Rows from block 5 of a small audio frame classifier, named by matrix and row number. Rows with one number belong to one neuron. Each number is 500 + 40 x the weight over its row's rms, rounded and kept within 0 to 999. All counts start at 0. Numbers have three digits each.
After each neuron's rows are labels from the 100 clips, of 14976, where the neuron reaches its largest size: "strongest on" is what is common among them. Only what is clearly more common there than usual is listed. The data: synthesised sound scenes: up to three everyday sounds over a background.
# gate: MLP gate (model.blocks.5.mlp.gate.weight, 576x192), inputs 0-191
# fc1: MLP up (model.blocks.5.mlp.fc1.weight, 576x192), inputs 0-191
# fc2: MLP down (model.blocks.5.mlp.fc2.weight, 192x576, transposed), outputs 0-191

gate.266:486487444507576471429526495447483522473544475410602474485475472468535494499536503445536498444579510543541562553472523524501484454463438527486484440477522479487488483478543470540496425551515492563517470453458475478514466528464548523475573506540516467550495421498497580547480526471519590492471433485448502495536488537516497488509525427440492408519410511522523520446538519460456449565517448499455444523538486446523514425526542453466532517428518501526504516592555548450517551471463476515471511549512492516479502480460506517460545488486606503467505512588538566552469507453504515476
fc1.266:514510476520451431526527494429526569561479533534498473520534507471455497442491458620467549467501525484477454462602527491518500495458522510567484453479492481472533519473498444467465516501510469443476519443542515506476498519552565429505488469522510472464554524500583402513584516431398571489440511527500494528543385496519458473459471522474504573502521460513468474487486518531492515570491505552455515385517487469540550581531497490581517468502533469485534493484459544569539476475553528462506515563548503525520452559446432515550489519435511536523495494511503491534535474528499502562
fc2.266:481544495478509509495453492533433441450477560446504530531442557548517435524507569543486531431546564494446490541471523491558588416608415580520466538524430514471529524506512506482517483478421518550532488506549497503531506449454487548498446466521457473479479527543495480531557488574489500451545499488495464549466491481517517506454504505594514476441434420484478410499549493499556514567539537531462482483419445493417482470455491540485531488469452407568500463508557496486464529575482517463513469499485475467458458502490544532466528485465557504515467519498473449484546492450522513543
strongest on: sawing; first sound: sawing

gate.156:546503501483554496566555587466530510492588469556523468564516466529507578511487475542525446557432516556450502527488536522548449595528445528456491524467478534588492505462580487604443448560491471472455434508488467444558453511478507517512519489458441472506512489477493520472446515481540493520507516533542520482471450445476470475463493475530473492496475498497509515488510491499488459533394479447540455422446481535506579518524522460515449454468546513502571508548490494483522611473584532485473450559510449454491562507482453540495547479434521539571516519441542539462458502470487471471
fc1.156:458427525470469570576448498448540490482513481525461487496468406521446414485543472457467520456487398546477556464545466517504544499512542487499393492460519595531539467511538516475415511488453504544534457497488469459455578495483535511478532514483517518548534507497509506544518498466502498545504442434545436521440484480483505523504535481498402445445492460533476478501449423498426502587510496525528492572479473471504467514458518467533560497462500459452507533517540488456478449526480502550493508539493423544471476453416540524545421566462513511445524533532544545468464477560535438505
fc2.156:474488480505500447485544437446456505540452514527521512551550484545517472456538450490462542481517456522521560484546468473503438469492511505478482525422506569505397406470510530476520516471574518520476463507485463532464519493562546518525519389461485466467499482532558468512475488558445524526461466468553476524513480523477513511488500549476489536374542451488532522504469540493520495519448518459492451458520509472586459549513585478562483490531523538525588455553487528515563502538475490560449481516485467487439498539437489477523587444529415529548500461456453561456404513500422504448
strongest on: explosion; doorbell

gate.27:565551443506491497455476477440486485452470582540479529523550488475515524612538492475505461494596472532487503464428611505473480561494544465507506501501527505597506490509494444574517447531578442492504439466535489553529521565467471471591522457518450508481472491477455557522537439454527494492486510558490581478489469497496487480468502493483501562538465438452497515484529490550491521523471492461553527537579498453509492508457474465412424500583526484408510494567445471547498516472564509453452519537513514531542483468449512516512473540519509487480484561482438490476601508431520475485
fc1.27:459512464460471441462478481496477480531522484519537470493408482528516516559549479525496506465571551486561496492530463530452504570532512480530575529508517391484448535466457511489385505482560481495569427479451509553550436512469461479510514543478513480478467530548489459569515453554525547501505444565556504510467541493563487482561473543508495554525532542486506468475560524567524552552576542507564510465566485467500473477495538511470503509500500539474509640460441451528473517490498536489547502585495533442524507478508537447512497498528564434460517578556505582507563541512477479501
fc2.27:508462487486553517524520481562504538515471433533445501529512505505490531459545444506500467508484500447487482448418440517473525504480487538514542541449469493434533488499531431508547493524497555582472461557481526514466469471488487489469427486506559461456495574477442499554474541478598500444468536492581552501563442444477499527579550460450510460477506486526555552497479522524527525468552534544519513508432522533498482503549552559416478462447484479559505589531487503496526485529505492472467559545575555502464443465490499493419534565489487481467561408451476487484374571494454524484
strongest on: frog croaking; sawing

gate.567:522470455581464453490491502476583480526502479447523490493545437497515465552509551517539550525495486518508506525478485589480527472545514479523485486485530513476475581455511482497435498556486542507528503485487550403466428472525456548523467512467464528511489494502551502463493528465526488469485534423551512502482482537444550557487479477563440484505524409496501555473460544566461498486512572535539513518409495517558540538527486478533537518532515580547504528472460573539514454521521480522599458478534514529483495491493437536618489550421477467489456480490592480537618499557571514424
fc1.567:470569558563484529456489534433477487453507496426530527515497475543496485498432455490551445503465487513452474456464535497456507486479488496560561529468472520458521559495526486558512462476493448525498549494514406605481560519431541508467434549502533526555425453533544501434485486491481538543479498441443506487476437549466566477543498545465501532531556543528510468537452518478506476470510469546457514477535462571507497451487544549411428508492481450465521494395472461522496532465477511471476597510471507552548479402529556554508502500523556473492499529573456575447547495502451486549
fc2.567:545428510527477511427519461534451422485551537491447524449592463512502551460498553474459556499494448495466531562485496558487475468486457504467555496511481507535523448391487511460546457514489429488546512557471532449493483496445456509561516542475444504400500542489531532512509487479541542475510542451525498484437519519476473517473470502520520563467580500459480524472527593484597472513511523476521489434509501491502468585493518470538473525523471476446502538502478598462505517414459552406466493469453494501470520486444520446517480491476551539452480509570478507520532499622579536497
strongest on: sawing; first sound: sawing; whoosh; first sound: whoosh

gate.347:531485499543532526467426501429573473461496534587553484477524481509550540532479518500567473498475530565498487445536509506459476471480601539508486404447474468523470447476517491486553480483535456523433504481505478519540419467455477458503494459521451457504506542524470457466570528507453479575450541541527498551433463462548506528483538492473448549458455529443504462512505561498510481573416489475462556517516599544510404516531558499507434521543512453421511496528549493547527482459535493422462518395506501514450514534532471482523470464483459467435485479569475489514559559516545506492
fc1.347:523503473477501549506565472534511523478464483518526463495557472504496514549517465575511557548575466500505505503441490514522466495465582504497535521529451407468555490536530565430488575453534490521546561568457480499495472495389503480463444543476542444516516393501545482462519473500607512569461525494600422473447531507573509498563545528485446534526481524498502484509465503576461559490545500474505486512499438531496467446539545528500480426475538535472548464479503454513448489503536550515460493562596495462509531533491561438475481445514459468443543476529470506438502503460535497554
fc2.347:486492501467461464420572539496457516529445566505519436586472509546551495512561432503532559549482474581524554487539542492483460462478544458512489526539480471495529511541525442484462478468446475523492471521479519495524430484570438456464438469517461562523478541472507527517485545433546443523456523495499503556566484518496504532574570510447489507538427545520500479559452542389473543490509523504554499393555494460473485485541472466506448496511457528417536514528530479512523510571461593498522560514565495487405489499488473556520495580530450513481514540493466510475472551506449479445
strongest on: sawing; first sound: sawing

gate.250:466541535414463514506477449520460510558541508504548457468528465507524436534486533450457454521508399514518460481532552501516505523428536534571485531448496491576503490483514484450552483492521588419485508525449490432551520507600523496483532426552489468560565484537534530467552461447525465462501498498471445475496581515532496489488513533575524523526544425560545427479453496495585538556486447405486474491475549516536573524566483552540484464494410488523459481505498514532453544511420493462516545492526508527516540499526473500504537475472533453506444526526479515474449461511586523550
fc1.250:496550520589537522520544556479451534544461513533433466486466525452469531462503426534494471437443557551500534509559499520464443553537524400435472515531542513460496483459513470505533510490440487553517505488527504494548505518506455466558523483492515524483470503553423429420458583555463545485536572467594533483568544417495522545469502496481520470461472458480442540424528523482479499497455484532515448457473501509523431529487496452515478506463466514430502532510489504449483542475438500487495503588445482534476527514555543510492365477476523507497580493545448513500410469447492481507
fc2.250:455536509510554455509482466502456492544531488498530507512563428575540572539528431509420488573539465516470433526497487479512522520533555547488505509564483441437469532514487551605457463485537536489459544525483505504502546527500513463464439564422494553432456497487535561520541503545399471482485458481385422557492479506538481466495530479549486511506579506477491555486500563504542457525502501469436495474553527581536530562447504461496524478528546595521536494489464458457492403525418459484479568516525482494505511480490501482536482538509553472567504492427453518502518473476529518490
strongest on: sawing

gate.494:508560473507525481484499462484500482462496479472529487511491540448504569476501500471478541550446560524445516570490571485524405482466577500467542431601523539506603496531578508490494587498525504466511446543475548501536399500464496440479444505536474472492487527504468524482550507516452524478496590507482444522513471467516544491408419492432461543397539546529541529495553558437513499508518496434494441516532497513492466516550533500432406507546481483487511525514518435471520538445549542492463482497545522497502489531452501478561529472511550496542490482461479521468564497386540511532
fc1.494:590549469478441532501494562520512448520589483424465449538498522529499565497542558488455473539582496418542510475472515394516519488533536559546529520528526481562480479408548542493562477433512559494516444540500470531535487475487558529481474462519538476581527515456537563526494434505525526518536487566586465555505429441435512522531565468511541476549470508475545486447472501480476528494520491442558482527564468530467479480456431474514491515515429493508556575450490523540506457450453528523517482487492507484578478481459488505501481488441524548512549506468518566436528554487430506503
fc2.494:560490452561493456475480498473438476472510470532586480512479495463415461481582506501566469522494564530553505449566519489499494518460424446506562530501506519576519497512506391553458469496452485453468499510519512440431502440553478476492505486503490485516513548525508493542564485490480543513491484512541641536467434496505507473481525570458527542509496494454534527470495472480403519509459538580519470506524572532493532522579515527520489529433493534474476444497535504497508531587456509491502516407520433524539545480467464581492408499488519493550427471474468556510417458505515471496
strongest on: explosion; first sound: explosion

gate.132:494465489407564535543436475558543440457490479512455482496508477547533568531557485474537538587522457509499503507569600431435424478533463582526527556525521511531456509477464507534516469549479505383557465544527522461534425497528461518490438501561482459439499497467511497517519487487436504565537482467443496514487430544507455490483486499544496467527487454437411519486504519452439497486474462543473526547447469472472501575458511457446462531467483515431479492443550495503532517475532511429468541502601531518493530471519472538507472500464543455492496482441543554438497491483483476579
fc1.132:521403530460548488612489455506500407538509490456493475552514538468522519510516579465468479509507465475516508462514482541466496502502490544520509405442521416562484459533571491476494520460551467444519444542432507477580498436478487603465460454473487483488530540521537526485543451478521475498466452532571530500426435469515518434515445443516460521496529462546514491548561527527467443520551540557535522461426516503497475512494518504551503487477516525478444483525436588444441473506474515420506476525496456444510547535502508528476454573525462471489481495434576573522462446486482471509
fc2.132:534481504521521486514458479479494495446484469451561596533458498511544571565436539453572427483510526553458554505487527466526481532467368531497465501532582516416580477513524425499546539546565507556599422472484543495458464470507525453466453448524532531484507494482456501570446509527500523478526490493460528517559500482463552566527492511551589460469516439490480443504514505472515536509458490444526462516529517514499502527525508464567456512477502451525491371468492506610504542526444526556511541489512522486492509538522495510541475498523579520552478492502557531475509529521453525472
strongest on: explosion

gate.227:551489491487526536468488553457421435542469480553497524416466534476449476508443582448469488527528466535552471509543543502597505539514499512471540492504477454507533475511522499526463506485531528587525496470521455457436444549477435464525504437507519493520501410503504553503487428425531527440513460521470460519514566521472469498394550533516555462470477480498540538545456467480544458492432482497491475526512461516471534528516480415482414474523526465548479453493562490497525473435476468519525466552463391526448447535465503531464485480427516446417434535480523510530533551525499576454
fc1.227:482525464507580460460439561601559500469442495494574479446533500517462565490459446536486575476485557523463532495504502443481518591458538484538589436486520505521402491487482464553512526565550531529505495536450528463515509558568468569570547454513539485478465558494490461542471547488506504576498507513600564465525545481569479484549537460521487531552473440473512443505466450479423511464499500463497512505462491481513487471451547577509458485444448467534547474485525559489450493492495514520521433515507447470520488417527496534537445479549466475503458514438471515463424512474497534487
fc2.227:500418525462426505494519533452538579454448508513502500516454556458513513479461506484475598522453493476546525448464443479516586487525482568522527494491464530506546504476535531498572483533548471540462522460452483532531496548464522496508617584484539528407456512517523541502509576465582534508529507477581480504520458440499478509528540492615542492537500521555502445521555500502498492515505429489453457552425514543538472473544453534548522517522522519520513538484543543442489515456479442395489511476465549544473447480429444436463518521449515488502502502489522490543484493543518501601
strongest on: sawing; first sound: sawing; hammering

gate.188:569553500480436485463523504452533493501491507505450532511530479494463495578558471493467502534477525444522454488417485484472545464519545534516450555548537513495494455507461511477503519568548573501532493522484450520510459412468453513457496481409458508525430562488467546472453521504441448483550466474539495519515505502564502509566498487503574406533465560496496447521453484572510511544524540483490494547428507466474562459499573526413497504549472459455429512586450513530508483512463491461468466488462480625410496511506510487455467527445474511431461526433525470585470520500432503527
fc1.188:497469521523572546532529494485505523518471507499498382496453455449571530494424519485506551505505550529478564508423475561543495499498529635489506473522493506541515511508483484432513535561475544481520598473522448443500514392465543477437514469428531527468461476533484496476491496562465498477480485494546491508413437482491440513546459461488550495440452480549470478432605405456509465479466531516497527549447458489509468493533543476493523533488452512485468470458490475518512552494433512560509512494405504515524523531499531450508547507494431506536443513435581521539555489531482524540
fc2.188:514448494440511488535403486496490554467495548471507533454460553547467522439433429465555519519499440518514551541554592474513453564450437409506540514526482481433448503502448481531508540503524464439473578520514548479408486532535508487518501504590494447536506486481500470482526478474470539515487445525440476472575522436520513508485524525415516494459453488391506553462515502510470494495510446476542514508536509483434532461486494512514499446452497473550496464483563451532587466612521487427460573469525538463523476424502481471529491476459579459517530511490463508458476460493473524528
strongest on: frog croaking; first sound: frog croaking